Weights of a small audio captioner.
Model: 2.81M parameters, log mel input, encoder norm batchnorm, encoder activation silu, encoder depths [12], encoder widths [192], decoder layers 7, decoder norm rmsnorm, decoder activation squared_relu.
Rows from block 9 of the audio encoder of a small audio captioner, named by matrix and row number. Each number is 500 + 50 x the weight over its row's rms, rounded and kept within 0 to 999. All counts start at 0. Numbers have three digits each. After the name is the row's rms in percent of the matrix's.
After each channel's rows are labels from the 100 clips, of 14976, where the channel reaches its highest value: "top examples" is what is common among them. Only what is clearly more common there than usual is listed. The data: notes from a synthesiser with random patches. In brackets: how many of the 100, against the usual share in percent.
# c30: last pointwise conv (encoder.blocks.9.c3.0.weight, 192x192x1), inputs 96-191

c30.40 102:540550495582556546501541423452492523589432519501547519484548485527562570571504487575559583452513490343500512424472530535443531502465541554568498418477495457562542502434556452504585409433524463445523566507536560561518568517477501477418556496499494458454447535466571437532539527499441418550
top examples: pad (79 vs 25.1)

c30.15 105:452551463470514400500575538494468684562466498505494591459492483525471589514529549519523481491517521508489532470500521445516527425475524537546489467504533462575526461600510464429593557483447582389530536501453521579570555528439552451460510560473580499433488538468675505541512583479485481433
top examples: pad (100 vs 25.1); triangle (35 vs 9.8); square (30 vs 10)

c30.85 096:589461472452552406477495547521405532510449482487458574440472556612456557497520477507440488531473452496461492451492514571476447435443488601526512643577575533535513519480464531577489473439498488503550470580582411554595503479458522494556463547400511533495437491501520538641518546452443488518
top examples: swell (73 vs 25.2); harmonic FM (41 vs 9.9)

c30.6 098:542430454543496465459492489437496499437623429480549506452455457528420424529506475487466555456472571390439545456482467495377496444559583451404452476401539447529609477471446437414398441515609515426492513505493495548464593614444454439513568479404488527548617481574477499517513527432633456456
top examples: bass register (62 vs 22.4); echo (56 vs 24.6); drive (53 vs 25.6); oscillator: square (26 vs 10)

c30.66 095:502652478474624522486585436459595540553451582501499567432549382476494534589486477648572486431541519430547476444513479508534558478409494531567528430501470472565453516491516525503605535449523414497497519456493600504532606484446544468420498452541517478470478510507571493498527497500413531502
top examples: pad (96 vs 25.1); triangle (29 vs 9.8); square (29 vs 10)

c30.10 099:499474479514507411562501542489486509548548524415369456508472500501496446469541546509493461494509480467575508520534505489532460498521471523458506540535551506505446512497456506602501547516449440498509496549665557482542522452497508436524520437450450474518502431476500500588468460367517522614
top examples: glide (99 vs 22.1); harmonic FM (28 vs 9.9)

c30.23 104:464452514429490501476560597523447530440507493475524544431444502470536527448435554480458498532502478481495522462465515502495439439491472549437425450500481408466533513410473423410431508418458558444590538539455523533512560532411476514467431566396500500474482488440536588479512462462491515532
top examples: glide (67 vs 22.1); bass register (48 vs 22.4); hard sync (26 vs 9.6)

c30.67 096:480470482442507571502514519513515440480611509388514485468458496481568470466493468467478495461485557495496467415481503531517456433508502436482492468497612475435575553453490482540539396550471414502449421514469497499502511524523409515502481413474476434631621528484528514471496469492602455565
top examples: bass register (81 vs 22.4); filter: notch (51 vs 19.9); square (50 vs 10)

c30.72 096:454635546427572445490541406465575569612478534556468524525513405591409458553568470583558434514507412530532401531603479449566631459479473475539475492551526518544493499484443565520571490530371428540515436526592569507519484461466488468541536542566547451472516549521508449530484481448550534467
top examples: tremolo (97 vs 24.7); detuned saws (37 vs 9.8)

c30.24 104:478584566472603458491578463560478506576459452564469603458642403429416533581502407581576511513513509438498419430540513485494540544438467498575462462566539544434489538466464545540556429494420447530475524469536604447461535450512489446420534495629489468480473467532538412529461405437507477515
top examples: tremolo (97 vs 24.7)

c30.82 094:405573520452516540495511558440530452501597464533445452456435550467527482526452608513578459457523603485541502442490488521585541529537590453505506468502554461473518502494478466561466528551423504498526396495480492397517454496596497466532484477446537496699601478511467555558497539478595502499
top examples: glide (61 vs 22.1); bass register (50 vs 22.4); inharmonic FM (27 vs 10.2)

c30.65 098:474463478503434492445477629470465494499465492559622540447461593525604441475485559516448536498462531494459530451496569538466453465386459619453475593531528483498545512479505537536445496442504469462565497540511478470586487539425481474490492576469479535435496451461502643492557458402483504579
top examples: glide (100 vs 22.1)

c30.181 093:574614512493528511456544433463520546572497455652474565431512445574408568564440490549544585474554523523478462498523419411440516511470508531611503501485506501537550448493537463453586456499475504512422499485490561599513515446500478511485521497509500501500468442522535476490517482464503438430
top examples: pad (100 vs 25.1); square (32 vs 10); triangle (27 vs 9.8)

c30.30 100:504566485476580449491557456458452519646441555488510558464507454505435567560534561559517483468586525457539435451516580513517506419470425588523528512528481566572470474521498522475546489365486483425503563516540485540470540503459514487478449513511516478431431548474538488566524515475436568555
top examples: pluck (97 vs 25.1)

c30.96 102:411526481541497436451535572455475502593464468527453535476433428509471593516524486547499508428532520507480581442507522496468427501536469494547532506449532468598523466507472511488627492446471617473503492533500483638568494521451620444524530550451600540492493452504643499637441655524532529503
top examples: pad (100 vs 25.1); triangle (35 vs 9.8); square (27 vs 10)

c30.105 102:545532430560486538478524471516502482372499513505615459421484482562460512536444450554513528507547490474481580444418520512508464430414537376463438483463452409502523495477511433470525559480593449452500529395403487471451592494465414521463515498415407519452454436467499524406572482454474528399
top examples: echo (100 vs 24.6); pad (53 vs 25.1); drive (53 vs 25.6)

c30.83 094:497484461462547476487539504558479521577482469442498559504505481499457495505573475491453457578498524573462448508494522509525555412492447508500476532533632533548472528508511533552509511450463451519582535593525491479600517506547536417508496549492502500478480455538514489529512584428501495482
top examples: pluck (93 vs 25.1); inharmonic FM (29 vs 10.2)

c30.16 098:580524541567478525521450533551468476507537499539548561526520607542594500474556525475469459599481455484490584497518504558449574530581468600517414560543526550568515503467437509512470438457588433524488525568536458408536521527396565502534479546485444519486491541557417576521569500486515468680
top examples: glide (99 vs 22.1); harmonic FM (25 vs 9.9)

c30.183 098:436512521485487372540543591443483546525573456520474547538476589460521449462579585509423436557504453558542574530538497457587511535567469561478442446460532508495490535593446488480531502452468549493519547476468449549525448535447600363478478476501530504515493413452552507527474534514441495552
top examples: pad (96 vs 25.1); triangle (35 vs 9.8)

c30.29 101:406452523421490430480513563422430479501542532388493507508485595460504466436499545466488502494449468440525528468519461441527446508445476501500451521485511455448525500482509504575507530431409413517560501581518511429500492369515490501541464526467503476524492439454457588569438481412427558577
top examples: glide (99 vs 22.1); harmonic FM (25 vs 9.9)

c30.28 096:482512558488475500496542588456459534470545519442558501423494547536573467442508598502551484564542470448529581459508471505541498441449447573447504544487538475434521491518468420518512505527445457437555521481474506465529480440461518416522546473462478427452547510466452592579463482441438482527
top examples: glide (99 vs 22.1)

c30.50 097:486460454462429457448463468464528494447481501484435512534443525493503403497485457450425457544473606502429424584486501508442512484548606510474430440465433541485458463465538481416475474492649477446479594417532480449461501543489488449472550504482495450560516516577457454448566470480569427496
top examples: drive (67 vs 25.6); swell (51 vs 25.2); noise (26 vs 10.4)

c30.62 100:464527484468502405578578483476442493570508401505425579513458444501439579528589582547560470525560524512537439537495558562507506481484541535509552575494485521582529470546530537468534542504499498484509531588519486575544505503538544450596514493446526558501522513447527498586500544473567548445
top examples: pad (99 vs 25.1); square (38 vs 10); triangle (33 vs 9.8)

c30.100 099:432520504468485543439559497485476495495595519461476453467490485470549491531458521532512556478535585522486464507469412520541495472598504480506420469457558441441546538487471382512490574486438441467448476484393502522507546510541383474483507461435400501578572468462531586504512390473570541523
top examples: bass register (79 vs 22.4); square (64 vs 10); filter: notch (46 vs 19.9)

c30.108 101:533446416608527505441588494383494498424573438489572541464393477619403568474459480477486469455578498534532602548411520472447482351447448496493520559454548538561528435534446377415459514505535508423495532546442439516527497508525547435509576479454487590500463524480561581555470554446485482431
top examples: pad (98 vs 25.1); square (32 vs 10); triangle (31 vs 9.8)

c30.56 100:394526414443431421540497486500451487492546433512492518494474521486474370457475549426480463470473517611566502524540421447562467457511510433444445417479525435452560425533511455449459527514392423464482531479449459416412443511480453455523449515428419454588546492508391539441443444491506548497
top examples: tremolo (85 vs 24.7); bass register (79 vs 22.4)

c30.4 102:537550432513480422492597584427549514480623477560457469466434529463523486500495531581510448546532508441581542590547504487577546439424489543491480497502553427506518460559485488548498521463468516515569487574480551481525492518514471399574588492496425465598573459477488534518518578396514502485
top examples: glide (96 vs 22.1)

c30.33 103:494704535507566504508498440412491496510507554586469526435602353421439471554459453627624591460584476339602455458510525491572534529515526457627549464531536498506488555515469451551621470437394394541461577528531582450477500481544489428450552453520517439562519531506449451507468510459473490507
top examples: tremolo (94 vs 24.7)

c30.14 094:579521493548461531486472513510510477484513404489639452437517554545501433556437469499477467486546560498555538496393478516547484487499552486480480508484507469487522534475561497492414505584606462498431443499495473431470557624522489501512475456468418485572623568634402414474593469486609501492
top examples: echo (85 vs 24.6); pad (51 vs 25.1); bass register (47 vs 22.4)

c30.76 096:472524557504522541508524480502501533562432574480538505522563530485555520543584459531551456521485518365543475371559513526523563462456540584572465486577538520514476567452580539551586482512509395519496517546568487491500463520511534501503505495485534510484463535489549453488518496486495470566
top examples: high-pass (66 vs 20.2); filter wobble (59 vs 20.1)

c30.9 100:499480506528508512540576532558503576469510436521497516506616469552453531468487541498513483495524480467511495408430616514474491441440422530506618495572500456535468572535581552520457505556486473574485537541481440479492493521545583602522484496479586516455440619503521561512512540587448526465
top examples: echo (100 vs 24.6); pad (83 vs 25.1); triangle (32 vs 9.8); oscillator: square (30 vs 10)

c30.7 095:509459547445481525482474576530494497547546464468470495464518529445578485448487456455511489548470560549459446473450499388487525563506569485498443497589518530477526521493547499554470465505513399554449434529505483515501480506572497502505462471486489473562598514486500456495531474520620483583
top examples: bass register (66 vs 22.4); notch (48 vs 19.9)

c30.191 103:436480486496474463645500519550444522516514456453472506462486527443520489476569582459444487575528538546657513600490482630555452532585547537492545512471493612533463453611512477528489607448440474507518572479487481483487535490514464417538451517543444483542436531541457437471487486467436648530
top examples: echo (100 vs 24.6); pad (86 vs 25.1); square (32 vs 10); oscillator: triangle (28 vs 9.8)

c30.81 097:429521500440480479451492620445478545537528514526445447458493649476591502492476523452493503473521461438468533450520517478497548549438498527575431526506582491476518519507453454576541520433392485503516594521509553516493471510484498413514499514490551481491480506439491516563453496365462469546
top examples: glide (99 vs 22.1); harmonic FM (25 vs 9.9)

c30.69 100:390449416549452422529498524396491539490495465480527557496465407441483547449421547469419482419557547455514489514463531493475501438489536540513517348453468484594460454558481461498533532480448579454492524525420468602520462502504499400463456526402539528561499449453593451542484534472498480430
top examples: pad (100 vs 25.1); triangle (37 vs 9.8); square (30 vs 10)

c30.190 102:535502494487523573481516465449554506473527514506476472518539522467537414573508449515527535518510537436461537470468418501627542504473537544430403500457526464450474489501450472539476528471461391451480496507489572380482529502445411494533430457547381419530507377485404557501502425439465472515
top examples: glide (99 vs 22.1)